config.toml
horizontal_flip = true
translate = 0.06
head_dim = 16
fused_qkv = false
inner_norm = false
kv_group_size = 2
num_experts = 32
moe_every = 2
width = 160
num_labels = 13
residual_init = "zero_last"
grad_clip = 3.0
batch_size = 128
Rows from block 5 of a small multi-label image tagger, named by matrix and row number. Rows with one number within an expert belong to one neuron, the router's apart. Each number is 128 + 32 x the weight over its row's rms, rounded and kept within 0 to 255. All counts start at 0. Numbers have three digits each. After the name is the row's rms in percent of the matrix's.
Before each expert's rows are labels from the 100 images, of 14976, where the router gives the expert most weight on average: "patch colour" is the nearest of a few named colours to the mean colour under the peak. Only what is clearly more common there than usual is listed. The data: made-up ball-and-stick molecule models. In brackets: how many of the 100, against the usual share in percent.
# router: slot weights (model.blocks.5.mlp.router.weight, 64x160, trained with AdamW), inputs 0-159
# up: expert up (model.blocks.5.mlp.up, 32x160x160), inputs 0-159
# down: expert down (model.blocks.5.mlp.down, 32x160x160, transposed), outputs 0-159

# expert 19
patch colour: black (79 vs 39.3)
router.38 103:087085149090129149072090113060093129103160175110200186122132104154088165155196129166051143080062091095126140141116144148125180119099110094082154163194107161125135135114120147127124128153114137137076144127103117167070111117090120139133123130085153097151117107173145096078102163097145162091117109153085138103132143157201143047109108094105123086123135076173119131118142113112136131120121097134118209094142172125088154167073130177161125168122156144156145081126137164070085164142164137
router.39 101:175124148072118119094137158089169154134194135107118177224157160062166100074082145192116121151119061128106146137124120108113110086105108139134173144174165107136152183134173126112107144139125137137086099198098117203155126129106153115128112209121101117165105142174127111158134158122180140109136131109152102087148141163150091104155120138097220103143097089095140194078166156136108108081115134191120131111138157070138153095148139118130089154127121113137157167132211133113105131131123174
up.0 095:145082133140118150138172147119110141083110116145147140172133149139101105153068083147125122125095090164093112176104164120125097143141168080108197107146118102101146118085058112129154186155114121134145136116111134145103187147153161136120146137113059123149112139133139100098136115138104047154093176150176119150175135099139177177071101153202139166055132134166153079162063131057084123175182114074169081153153102147159111117125183157071174163161121111168117105143142116070151111109151089
down.0 100:092080154118099114127132107093123079107126154087177085090172124080127122139166107103174142157133121130110135182122103097117126137135164066122125116141117180135169133085139008106131150133166134075041121113093121141135167121162120111104103144136171141093122142132113127155118113068157153169084103160081122079096142169116146100161145140141150119058183129184138130166128142136087152197082133045121106132153086129132081093120212119154120151165107140134065142155080095133117086083121152
up.1 105:103188125115092147177149096112100115173130090173128193142110118138108104111111135100078102146118128144169139128174124152105090132086129085193169085110114065044191103136092084140156109126150145153173107117118145120107140098155118178122108157116138158136135143125114113112098133068147157108162135063130156188158118150148078117085099120136065099118136193145134081149138042065084131167115113143129141146146170057101141101099143132075134176153137098081054175128117110083111154099082138
down.1 100:200112118066094104129123112141154155172210158125207133112052176145144147190159122064158119154138125126158112115137098124099096153112102163169094116155039143167124104138096126132148075142126156145108147059099114120150065135113130098119153161146189172155134105113108102105192126129133168116122089069129156114134132107098145097180089151158137156147156172105099060161146090103137140108160116115111176113113153128142177102163127070168150133074125113080149179100161131112092137170078118
up.2 098:163059123129152160127147135071129136093164191116175137129133122114191174155070146070129160129160176108105091108117050162129136133092050042175075114136068102136138118114113108094156176148179145161112109117108156133171135102094097131160142116150086126118159062118130132111112088153140120135142133100124163061181106119128093159085117106151127098163111094117097125171039144128121154183136129089146146177110116135142105135144129123106215171138125162152163151107107084097124135136068159
down.2 092:154132176194156154112137130121123122164163191135136118097109134076103138104138138070091167099133121158171130148064115135125106116133135137199135139165108083094190163121120123152091109057137178128134124092145121113109120102122103174159154140130122098084238123163173217078134112099065120141118086107132104157156109115153161116056166152114104162109149203134148113112157142125102172149169125128140139149094161051130110076135080206109126129139134135143090101159105166116152133124066125
up.3 105:118140160150145179186172150148078099155100120148127105119132097177104132119136180110175136162065137153093155123069150155095105114106081109092153136103195090122162112093122099103175119154128183109168147129077080135126075144090166149132131151183127111165102066086092111097131092116177166102209124131076112142140140101159062121206125157147176104122119185081101169130101098129120170132126135147173084075102101131159137167124197125138124150158120097157131143135202116114145165103152083
down.3 097:125137189145128096168161115067198139108109155040148141114137113103111167156161131173160186128136141098110120154081073130147049105143071143111153108131131136157120115123121108153136147063137168158146162139098168142083194125141101117147134043147091146166134065113169094102121069118153134152096142057184053165179179116114092110144145063120141109108099102098132114114145171160160108104111096092104089123126163176133119107097091127099163125118082147154083138124157124148174162113095115
up.4 095:122155131171153163125160145097131153110126121088121129139089106129149111149087133152086117155138133095093122122125087110130120118157173170141125169164162097120085119109085122125090086170107116165123116152191083139065102172148186103143136158161098196092144164149106156108124122093144133079153141101116159051109034094111147163118107097082145119158168155114098117150125181057101055104131091105175154119104110194166098138068123104158145180143102083203100063152087120139142091077109147
down.4 109:216103169118139058141119174070125150128172103156105111153128115111135127059139140105131129107105129149098138122032086123135160096133088088109086132127087157068123165135148151102106158096120153119097148165088111134131133125073127167113140118155152101137137088159149140158182165120140187160187072146139118098133171121117126155100072163125177139152139127064141174153086133117174143068131168106164111077133143108108176156071109046171121133157135186134096165185144147129113078125148075
up.5 099:146125108065092148156160167065138109107158141118129195110117165125124099167193129157137167217138156159158106071100099115075125119144090097167143091130030075168159165156128165143145217126130177194150187162140137113059170164124159081106126171127125176135186113128157126140116143119133153103152129118156112115173121142115110059115106139155167129115089183181146108142144144133147134136128103123160163167169090153134151109142131145146176070086112137155142111130115135087094161153117150
down.5 095:169109176165115091128123101064116123158173075160164124105129133123082134121109106176178132133191093115107118169106175182117144175165104098132127135166125113155108140171165162181086143099110107109136181099168154062102152166155126124096107156163159131130148200139125090102157090144093134162111144190121104128179131168176073108078105184130083095144117161149109134096126078116204145166154181122138076128157089146128113159070093090155103185141143138136136131184133124171093110114201135
up.6 087:152132114181111117169141125184124060115152124143077167065112130048089108160125112148119095112174185135139181100134105122155141118219102117165190114166169100139072165118118109173132147151055135117166184144093077129179147123149117093164128092084184069090085147135137147126138070087111146145119134143138124136157136113172173089106152105094133109144094156141139106115117055158153163140153086093175109071093188097138121111146097108205122128137134136160097146114147156108098095118138135
down.6 102:136104051148165205123140081080142124160135196147129167153170154048102052154152096132110163131159184093093131161097099082140102102075176130090121135107062118035132093172163147099113078080146084090113134135090112149107162122140070139139139122130156103122102100062138113145109112141139152125161138139085116109143185133086107178131156108138150146131143127138108176129151132126165183122126062114105099106193114119159102107100111150072141104150141139103119150142144074137178127156146071
up.7 112:157104093092134108110137027086200140111173094120167146111090109111102101126160155128101104171155104162137139105151131078170120130127067132105127090058151091126060138135131153105083158179106156073057102148126133123154119105093130116106161079143161176176108159179080155143187110161094114144200069143141104086166132106128139137130075119123083093165105112158106119071114155161177113132156126159145122144131167139105073074075205142137134143157185146143161135104137118148149142136128115
down.7 096:151170194156142176115117142124132083188105099109091168157142101161142120135167148144167149111187098067165167069097179098134133126140177185155194138103105135141116184119129149114069135128119065120168154093096133119161128097212131132165052107165155118145146135099085101120126141094136091143128168090122112156115127182120156117166150144149139090078090110112116040127157123146159147055159145145118081143152074125159119117136134131184084078137133113130126146053117124128158161118110062
up.8 101:158173178105118170115139137098113108129074092074173081141111102093170072123106147130147126156167109066100122172145106109117173150145148144108096055097133104099144083089056101116101140154148145139088119107133139177117133132133110098115095119115111124162147145139143109119120178125101088148186083111112122162112108133119070094165093113090101147149139034084175078107121117151084171093168043138140130067124144087191080139150095118106182112076098071103159146148134113089152149075154094
down.8 094:108181122156134143180088179152094101115141125140105134100117117131081108112147187132131170154108107158126147147141094065150157140195147139121115153212098125153157127085172119170129061159140162149110143146087099132105163128155124188112158142140137137190179185128092136029107170089088121126105150087119131196100105195207127085112147113078154143087124134145102145116112101158099167125169153144110184127128138123133128171174107052084126089121095123104105105131064117132111113161102084

# expert 26
patch colour: black (66 vs 39.3)
router.52 116:094088120085130111157163139131183169129129111138110149218099136091149103092161107089088142111105145144133079132124138074113144117237108186146166114124101125113147127082138089118123102178135113117137120125104137082130076072113142119124128179186106194108191085082120119124086159137167165164084143117161112112149166053106143156100108144152126069145140132081107084148123158101093129105160086128135127102120192205148064155107167161129114135121108194132112126138154163159187095141103096
router.53 106:147085144080152094140185123166098164169122183116076142074160136134109199111121168138096138129106171144148172159130151094118171165115107106142139115160150113082100092196117137140096122149119112139188129156168188143201107089191106131196162095133140107190122138110141094151139143100120138158097083097145104179102112092111065118151155159097121099049109160142096133097154109093156113150066092110078126112132107083041139109076123095102084153114134110133162159104132140148106119153190101
up.0 108:126127116132128128156173098128162155151218190110104142104118187106079164106179107147098169151130168079134084124192144084110169136142169103113157119131210131105172138065121081135120086075107082184146148138139136100222125105126140133174183137152170117118135095109113155156115106164191122112059104127163081144158147088134153134065132121134132117150163105078107066172141164100081162164145143105121148100094189168108097133118163129142104160123153132133108086099154140160109099108163146
down.0 104:191078136106094133170116156100188120156108125118113130107091129139117125127141139136127125130139106110197120114109131144086071114184137192148155156122122154149116112175158146115058157160125109215151161155164116079156082078127111141111157156148116142109118136156158075114061126073112125176094137118086164105174038085132156100102131109075159125096081191143052137158062142127141091171115085064106098125139117092100175123150169132127113113145142148130118126105176122117180135133068181
up.1 104:131126158105115149102165132131089160141190180127121157108146192142132168118144113187131140130080162112134083106137167150154135128141119140057140055146115098139157164166140151197167118133124090119141118102161154130126144125113174100135120098049191153164094135140154162126098084108145156117168119158172085139133227111122122173123122146149139159118133107146139133089105110154121082134143141092129103082060082088192137129170122183161147171220055101168110191151077102160141129124137142
down.1 102:150111090188069138157047142133063151133117126173165160091148083135105152095110128111131204111111083144101181154119104174121095165158042162127118096127122096161084116129153136121121173051121112104106193143138157105094154144102165149118087124095147097125170090119097148082178130127122119114103106078132123112094169079162148146120142158085168163157155157129134189151149120144165110125167133148114140141170112139109196159127065151103177138209103170137148067099140161104092098099125148
up.2 097:168117110185124110083114122140121156126104115139124143145174197147099124206121105133119135106202133153114168143213145139074145151112084160132110114159151146217185103080190115160118088103112141113127062063129117132146168100165098093092095145120120131101115113146099063082105116040078096093167107103112141119132099116098194115112173155146140186127090132150102105101161087103089123082148134168133159129128129168132149183108114135109129078128129082120111158167189123169134137158163141
down.2 095:105148127138142102142105135109082149107082171174142127133181124100114068104134147094106151155191066132136145078120185109148185143116146104106093116172125078126089098164057093121107181162137166172125107143095142197085146147103171155088146140070117113112132096169111121104178079172102145118116116115115100129116110165109108135139150155101143055115130149108078162116158124183145133156134101117149131149128045029131114088126189129115154117051127176151088094172123128100102131139109199
up.3 107:129120099113192091110149140148155153149145153178089135110107095162180092109178159111138137107142107185186163154147117101103131120120117160150158104112075141105088137156122070166102100107085216136099145133148155220123149169077130175155164080143125149095099102133172073105108065130154125140133123206140167108134093118170122183137178076081086155124100161105114145065150164188125111141125106105081147105161112152172119146094112097111152128134172122103153106104108174087191166129093105
down.3 095:106177092098174135164110101035128068065153191112146086146124099144117120172157135144147146145111132120145107107099134115169145171104126212126155161164093187168146107149141109117152136103077144120086145133101138143116157108161106140116131092134110144112113111115165166173163107168070154172148086115087138189061165155189124094080133140144123080140125108169154168153168164148150166150189151094116140198082123115139094192105127146121106134142132134144100038107103094194132162120112146
up.4 102:126120179144124150126147121121121063149142179131132139166106100095112134120141135092093165133161115112157143173158179151128076210077142115110055104138092166137118121140096112058102151082133184213110129082130154127123131150162099135125069098183114081101064157090115132062137103159195094125132187132169110150162159152112145152136123093111119131126168128136089159120121168117127166219128159166101067114126125166170155117057078102141116166099106152081165137142167172116114105152113129
down.4 096:104106143073112101077156105126085089097191150114186152104175110147134116147113176130084128177142193093160135127177206097116113144096094124145092200208098178110099140154150140150143132162113149080147183159065190121127129106143110134167103132149112130120134117127118149143099129159142132122153128172128135157136048102070199077117094092081081140139140136107144211125214177119114140119150177149146133157132121150151115103099113108104125156134128147139160072182123119130098188120145137
up.5 102:122118065145152142136132125112172115139159159132120102140115146145220157126115131156162156153064123162126186138145123082130169060115118088164133157136170118164140083133152119132204124073160121108117121205154168134157130143124122147118127184132143117116122128114099107136175190118086145194153126091169147159189097082121152135124109126132071146110091148194142179083153104141079099118216107124127173113135175197117106175122167186088108126160119210096121138163121122133153160146102164
down.5 105:144108085137140124134156115136076109138131153139162102061141097143081078119130091154134134127110170105093083071122162144091129079133159183067112165140148116130102164158173214125091154144144097156159154111107095185156143127135102116120146177129099138166117094091119151120173173150167090163087159118138167113129122108092163089160094127140052142150138148132091140178145159099169114166143180111135048145141097165090086119150093116175066129176062072138179154150167070143094121099162087
up.6 100:152120153112127117159054063127131115133133097096185147176090075154028165099118120112199097143119095076127132147067113138191112107174066163153131115132129125140138181147150127160176125167147155098069144186131107115151117168120172115139137078135096175142131110143108088096136107141139189124160101157150141107115151128184083107155115102089145114119161106110123172138177180137164137115129075158140082147194112102181072156182150162137118125178106101125152149122128112094164094112196106
down.6 095:142116086107118098134111143134147128101081131132126164110079127178166078179109078136119125114108133131122135139123172161137122128113134074128068152136141144164123143187140071141094132109154057103092054164031098108106113096139127141145158130152167131142166076198120143167166095083094149061064112169131105162110113082126105032110151125157124162119134054134139136178149133092188130094112164157153152125146091094132067152072149117100133115128129108148147115122046137109138167167145160
up.7 102:120201097135149095100129145128126101115162082103125144120099135126099121126124164087143171150145166137127099060098120125096103113125166100123149130149129182084158095174044116113073148110130094165096078131164186097147148098165140129104081172092192171113122205172096129164125100097174110145167042122092130135150165142127123104169118125098122169165132081141152130205154124113156127085114129182104145157117206152136135088119154113156149115180160107066086110096173161086167132116141176
down.7 104:205127116123093113125088087133129053079149120124064115166143124081094199163116119105143116164160128094142142121156145102166139136078125135099131095127110111102144134154191125094129121090113152111141074087099110159165128140164113085128088118119071146149152144153141209117125103139107135112156098169119084053171141116136118121153153170121192154135180128190136151094153096146089050110082136164181163104148133136043093149151136092134107128101144159044163194122125118146114153187121139
up.8 108:203152093087156091151099170159138130188139170187125114103161110123103079168141186125106157125138180128151097092158142138119118098104086133071110111074142130137135179156115155107086086121169136143158137130122151056172143111156024141113145189130163121140154135041142142153062166142135132164099085089110110113180116095096186069147098085169129136121116131143131100114110148111111160106136145120168128154116135099127132091091174092163124076144088166131092075094175112103171133178099137
down.8 101:176104086124115052113084173125105135113108145150105129166078159148179110160147138130086104152128120104134089109125081162105072137120146107216124130154095167130160148098154132148109127155083114184121141157130086062138164176165129075113140122141141179132209133140135107110099167146109132189083032160086110129139100111168137138156076124103154116138167104129056154146083125199162144091098111169094150135092142145149092127095184118191114171139136102108155135082164156178134118159104158

# expert 20
patch colour: black (91 vs 39.3)
router.40 098:156093174147123132148127159088127105117120115101177120147169117109124192159139123126162109181133116197153149131148127148111109139125118161074168126162126107129103132137060151114143153152077166161143107146086163138052119148189156080161165201126128084140107135092074070093125175094120182136143208134137128116153133114041168128122176118133226161107164126137119085160162079111156154123118121081135166159086105154167070193086144112158157111139143143111181132083096112148127105134128154
router.41 112:105136113095088118160176150155134151110116118148144115101093096059179110101140194127155148094181139173153110129162057108115075087125067104140121178100149152105170076121137128093119096107143160112082115198117125089103122105115183091108165106116144104113177140137083113145136165112143185171093053092116121157134179077135141136137125175150141051120188153114126098092154165120181127086142121116181202152078095150100122121069106170095125147177118144164162143145089139115191134137119130
up.0 098:100142176095071156141128097147151187154058100098120088069112148145131154109135139139102133065107194078112153117143183120086106126107071146086110159161108165144119135140143160114141057139138141107155141106178146074136113092117123184096173120094123171154136137133157110085102141174135079102083140077112162128124117172076080154122216112084110133120186178159157134134104157148137114210084103154111118099158099103153094145121149165149112147131144198118136162070146091065085139125143133
down.0 110:182117109105156149128099150123127085156129091072086128140160128144098095159137141119141138180133128084063071195133124148146097146109080185133138158156130145097077148122105154115104130125155214126119136127131115091116071136149138134137137082113124089080082160166118170113005187132169111096113107128106111062136072183085134123077158158129094124113081151119106101094122130098163123165101103119128103178112132169187135120125167164179064111103116137157139091184128104175079131150092101
up.1 094:068157145120141164087162108096112118196143126100167116183096124147094077118146142137101106117160105126105137183158111126157061125154112167137115164111131140130086154083115125144124130130132131129104127068124146076104183105143158109113138107135101120114154126143131172158104167167150170127050115069199092119089140097174130064101116080092199147076147051111128083089117135157171150146099200134104135159104037136095116181094162102080072124114113135134121123137144164131124129157184188
down.1 090:133115118186110104096111122084099108072162170107145105110066104129141134146092139091126150139127151119148191125057073140146144127144074134132122120107179129108123122143115153098145098203148118072091148177071097095130214100135129065158141138088096110155131132114174081109142139133150092110235133147120098137133165137097152137118120155092203109103084119146168170168110137127140155129127151124054147131058119116077082148115135167134118121101125113050224135135139112130122147092166137
up.2 092:105098132084120121156039154103138113132123181120161147095060088128153160086101171106102142105137120102062131107122113121106125102080142136119095129106163087134068140157124216140167068163107147125141176133129126126103101089180103163168128110119153139159146156158067135122150068187139144104161128104100087094115124078178109086145112121074172088097118098161089179093085187119124175103116090097117067119133117110125111112132117091121120085160208060132166146111065152099134128140136172
down.2 106:138063118132102089080140124134094156136167119153085138132144078108098140113163164115098123102146146116094140098130125134158161128099117113150184105096158112053115147079123192134140163146191127188137172173155197144146141120148133131094112059088151107164110136154119150196127099095170144160149134190137159098139140114182090127178138163122065163132128102137110114099096138177117136124114118062141135202094132095129185087216129136156122193146141064104147147135153106112105093175166194
up.3 096:128105121109079125164089105107116152094134090163173190138140151146155117135112167077123177150100174083171093145090114091107114136117137131101131145159154124123022122113113070126133130168135063144121178098147077068173120137120142105149031168124126110136113195129106153151076125068140123141147082114141121123158169189139138114129103176083101065088104112126110121189168123152211165115084114132131126170092131152179175096089167130111085152132092076141123107144095128140122102133084144
down.3 103:116121129112109125124110132116088124186162093220131132144115129119105110130093145137110167119099099140122119166090087119084151096106177169079164084132176144159120156122140149086101145153127077136074124123115185144117105154119088094123132094098214111141077085198107142114067133114149183150168122133164101136077152139122124054107163100161070141052172063180139174165187174139125139099105133110139097052108128171138160144145182109155079119141160143101112107101137084123145125122148179
up.4 109:119164102135142113101112138128094106143128133132144097063086130138087130084124102102165116101146086079132210112119107120031146140108146110100170103145205050110110118159152099110140161142159106141136152139181149149112116110134114141097089173142088082098090126189115163159174070160119105155075141132097113164195128121186165122142097107171212116130108166101099144059126151097151077151121094144164139100079083099102165126119115088096140125169191114145167182120129164185134132141134129
down.4 106:088131119135081131120052164139135157180146140190110102134114172132118144100135151143160112156120097126119113118072079130140111074124122154161118161159142076126107076158189140154062148181091149073170118095116115111155143201058163097128102082126113149142140091139171122094190106116136196128110100111197102096150126128130180183140161154209122102136138125133091102124098142115138143090154132126137124104132075146092045097157083131085144092128167117106118177059180159153127136178132128
up.5 098:126120111113127125188128151138145129076120173210139158058137099125198147130161151112122111143168104113104123116099109100142202144149122129091117078138063112183122142166174082099134130091071142112055167055085087145135150123115145117083074139137158081154192130160168120130129107133166169181166061119086154091066155096137149123101172180108083124061099133138144145100147158153142200110109117113147125169119127158140109132117123100135145119190131115086086160118159130138102120078170138
down.5 101:056105088131168107063140167117126167130066102045113174143138175097133149190178107146075093152085142158151072139128147103158118128100124096145147196111113140088120151089186141067197123129175125129122094137147085098174126109119211117173143127130106110111130087066072165163154135171103098155159089095154133146147132136105117150095134201116105127082136159115099156172114125140169152187142123111120134155131179134136152094055095170109134151104116148079135171115105113148150156132117157
up.6 098:061110172174165103129143116172117124083161152125211135182103084119155148111113083120117116101152167124148176147090122133081168176173113059152102168083126129121150130134108143115149135151143109128127159103108113125177102141121125133143168161091081173186167145132206156138088103091104140097143101160104061135105240131103162171138134121132069091195121113135163081153136093111171122167096153157133127162146165143099115137151133165162085102169109160152129135111189156112144096085072102
down.6 082:086177159096117185093114106108112135115149163156157110128083175137097083155141144091158094065168139084127104150125099133119123102114121110205102085139076133147146147163120093116104150158225138105161089110132111137118186197158122173135070153143134142037141095090163123142134131166169121096147141165136134069126108122192119137170070147144123129106091123159115087155110191075159155121117126092166161159119162143130072114097117164136131210165127118183143110143169101108094114105148184
up.7 108:109133165098118123081200131133146110126197144158118124102116155121142101098085140166095129090135107093117124175128103095112183104101142079167107142109119128136138163089143122170091147086120131160093111149158208077133087167133148106137123187071086103081119129093095141105155121137123183168123180174127130079151083169118156187112146102198141153162139160179138158113132083156066048110060136142050098131179157114137109114129133071154108123185144117140082140107141125180090119156174124
down.7 093:147126172162150157146149132145070102129115100198156119145156125152157142085149108148094105106109178103152154138110058085186113064142128115107138161083120161154134137139179183165115094180108100096140111136101101116207145086140104072161084126139103114159106145132158115092125133075159073212139141143097065089113096114128186130174128121139103049162104231131125091116164163129146078144100095134125159112118142106127169115103147140111159149099132170157121086162100073119121115168152175
up.8 102:097118134167097175079130124175151167135101097146148135135157181184114075073121151075120093113078154120093131151110137121157147114127123092124073140145126108102097085141111068124167122031176071130139055143117122164181079171123111107154181144087115127110123118172138134111170120105136175097122165123116111089102159111130084132102120157119139151148190147141139119144125128160089144186064155125121058148091085135169157074096161127190161138149129073100125091103173116200072140109104162
down.8 097:122157095141105118134087152165119118121097137142141165119189113123096035153103156113126162153138219133157132194182138158121134125145117117103177168133155164048075092127096158083098172173095137170125133062113136110175184126146120141094130161120136134118159094159150125137136140048180077104149124074097100118119113164125053077121122145087126146087106108079136162139158167120126102051162123135108179161111176131109131206127132132172109106148110145155132110118095143178122155119139073

# expert 28
patch colour: yellow (56 vs 0.4); orange (26 vs 0.5)
router.56 100:128122142141166151121107115124140158161161166093144125102129096092105093135130120144102145103190175202072161067111162085123113169088104110107159150153148104150108063120107147104127068124150181095159100106084111110049137067079173131159154156090168125083100112175053088143170183154147132133111086104178098160137141125084105155141128136132108080105092139122117143128176089098191109071091079175182152132091085128074172118154137187123106167144153166124136147131159089100117102125123113
router.57 099:087171076117102117126093146121171118120162197123079122105140092087196169133136091103091126105119156116164150097113123126160100060080176094137091111165136136146103099145149151153164094134194131066115156146111162145174133093151162160106090122125141114089146132136085128134106123081128166134135094099201119148215133097151171162123196101154102113068096143180162091096185139098144136138084097191144182134136090158104107143106091159090098142131102062165140084095106127096149163080101134
up.1 105:159136170116113095073122131201107118123145131110138123138109151119115106130152172145138118113140156123130126123194102113185140122144120133132162108129080105110150112131152040124041138148149125128132111166125198092079144130109198115159130131104136090156082157114115149186076140077126108109169107193082130153048172093140070106066148159153068069094177111147118130106119116107114213136126082103137151107124126086132158130181137082059161113208104101151108099123121174139122120130145095
down.1 096:133151136053174125095143110121150132177132093140106100168187137163123139067138101177174173152123100133114083144165138117088154091132152145171140081154177110118068135079126119102142088121042147132202097152132130123131136111177073173108111120116130168136112135162067126201167125185111130100092180145085076143121086148122140128165134163108124079101138158134134084060125088099156081131078191114140135161118135163170107122116061126134086086145140107140195109127156063122121103148128123
up.2 100:075147105124167118142182109085135130152121108152107105131078081105141110127082118105167104118172095159073155060125109107159107116086098126085114139171053094141100051132088156135142101121059104091126170104133088092147149046115163145125186105130129169137133150136120118163155138186141142089163112076150129128130085098087098141120136127104133109185157131157111177107150117115141077047121175087034158085158124141147113139066112112098103113090110122147127086085107097103056129121145113
down.2 102:148127129084122172083145091149122120098128186094111155064165148175149117048166154178131145120075153149077154081159156135117142113170129105098095177083147121139153138116117122142143162114150061103105142141100132168162116196118172155084156081126161074077198036126150166126157175103154146163173135121156096112153131156108114104135130100111152083105109120198115133136118113123112109094096105115088128155165144172121143086094095113154149183145186179105106109121071097127174178092141084
up.3 108:148117126144111110129105149083165112149167104100076096139124133098048060089130084143062152184105179120135124140150120115130159105134143148181122151150112184110097116182070119124074119164148086133114107140126169170127098097123153114064194140163149110104145118107144139125114158089119108083120157107136040135091130142135117110085160116077176165104123120123128132147031190137128075098180092169142154126134144110177188105149100156122050100107147159153127107059124153109070111137157130
down.3 102:075102119115117131120163163072132154133128141166147136121131154064104144103088127125087065137118126111125086094124106081135150088113148087108131128152100149128094072149141123110107123106181111137129092124098173135182178178098099193077059199138177122132082090095180155131161058166162138112185155117100096131065189165125132106121146154151075149126184106116122109108124141194117085134143117167102130142159178117108134113195149111138178135149164139189126144153119173158128083085170061
up.4 103:148074116141143129160057114171142103168118118104173076094152199188171101178150167176102124105108060165091074088165156112126217122111147093120148136144088125141130154106176144099101115134146146122181152133175115096126104100101150089124055080099111154161192154069134108087135117080074113123121143143116130099143111112151134112109107101181093166076163110094155206174134077133158130111086149154070124137083148132154124067098155118100138114116124117133139094118156120136077148097090133
down.4 108:136076106132138146116100181132143091113116125051112121174166118097094124150136183122126150109137096115101171126148177180098128097148101072122124154104137116135087095124133112150133135154116073107153212166152131088191096185117111186145138075140108230094095129097123135139126088115076132111094115092111102106079120107127118170184130159113167094154167140112151199147073173113205107084129109148119122136102106101185126124130083104169141076140180170124152131192102074176147122153122138
up.5 101:106105108184077169138154188123111127134081112130146080171184147143116176118097118112130178121135116123119122119204125090126083090144143099110141192122158128086150171109187164154160101105165138107171138083140098141099128151175133094102103149184137143120086134139129145082060148117093159136130100170111211107055068129111098127123094131083162105143165084117137126098109046133127114097182112146184092162170124156049084174128119126094145098075163136098169163151130147112137111149087143
down.5 103:169074097167171077210126152081121135111151135138130129175153081106123127127129096054096151145176173145140163095135106109112138167093128104148115135141165146146122139100098094167127184153139160132163087098081158120139105193143095143162192149087135093113170160131135142149108097179141126170157168145115151066138095145150099119105134170136118034118186062117083159131081097155113150144134175160134104095118066117143151153112098143167141100165156142208119156074154066114143095089118126
up.6 099:106138104110117129104105122142137141097141134183136153119135124108092187162112127109123069151204119159131123108065071157109166147141188124158102145110106183131062119119195136100147023087094130132114084092134134144118148118074075147121096157139151173126186176115166091190058126108107145110141148099128132091107184111112084100090216128116149141150141132152162148111134087086115097115096146083126107164145117158178047114141101125126090104156075116128106124140138125125146145053086157
down.6 095:143077066117152158111104181139157146153078121112109088075151105141154170141116130125095117134124103190125129087131056131132145125086188120183153114107101094154139151140109137100125123111053083169121100132138085141138110089173157068149172129105161069098139111089080123173102128153141145183146106161158080156191103103154083165082102163215134107161148135106124120086152156115134122143148160117047160116078164096149143137148149106150131100103146138177166052123119117115058095181108135
up.7 100:178128083107127142104035118174100058086121106111125084098096139154084119100073106099125129237162091141153116123147132117183089112149132132149181112147100182120122123146081143135111119202157064148140158108159120116115132139089107172131110103123156117143169149138157110084124104166133118136142162079104118137141156132090095174150221114077126089148070137191112135111118171130161149158162083187111089117155102123127103078076105100161077103135158094140116134151084146122121151134079168
down.7 106:164173112092102163082124155129099183096056158125156116099115132162082106110123113122145059070126125102148094161121089113151147139131144135108166102134163126120089076125155158093111146168141241093121094161067136152151126105187129097107105146109013133143100170081100102090082106167168109155129145118115111090148159152139075100088133154104113073145112113123159126196156155136170099115148128125128159103117109104152049126119115173183097119141091126084127104171138079158116150088138145
up.8 098:108133115097142152172148101124134069095113110136176141148146113131133130152042142148150098190204173119168091141151097115122117106101071056112146152168138085119213142102142145092117153145173090131115107065135167156094081113156139052065095135129138169126119135143127147104107163103109088106144113140086158153125166066150173095158127090117087096142115098112123067131153114132069159152118104141052160158072184123084163112168117091115151135146142167146096145143078170085133160148166129
down.8 098:172149155107167124116129147154131114173143174101099103128175138091146142184136139102151129151084126158092064131098125062148112130119158154194112103199120146136125122112111103112100085107103137170098086135103144083134122191083128180155138119136002113142151115130143170086104136169098088118134129129148085147132173130099068077145106078098182163096130056099149110172146088117141111098102088155120146108105105111130116077033113164181145122153183094130137119134147196113159111135108140
up.9 104:144137169128164052150178124150098167129137115083119104128076062129128074144156143123195131160166086111073106129108094108101135139119167064047132149142191141106155138135082133179072096146139094119152142106157149152140124164119173105110121126088141140107121178156150088143134102117058106160172085096131116080110155123096084163063142115093150166166110141142091112107160172087162156176095095099129112125096110113199076164110155168111162147111137043118168096092165137155126164118127149
down.9 097:146197110105144121126148172171086144097113121120176112142161132100147101115208108141103083134163086116110165112145100169151124182174120100096127121139119189123114172134087128146080157123137161162132097150136111219131122116076123032170104129139097130146140122114102155111179093139136112101192088108159136117080167169130059177150184166185151126116103116148119104143077066148114064139117160076134080126180142116151149110168188151169132155151120150139099127185143104112116147147187158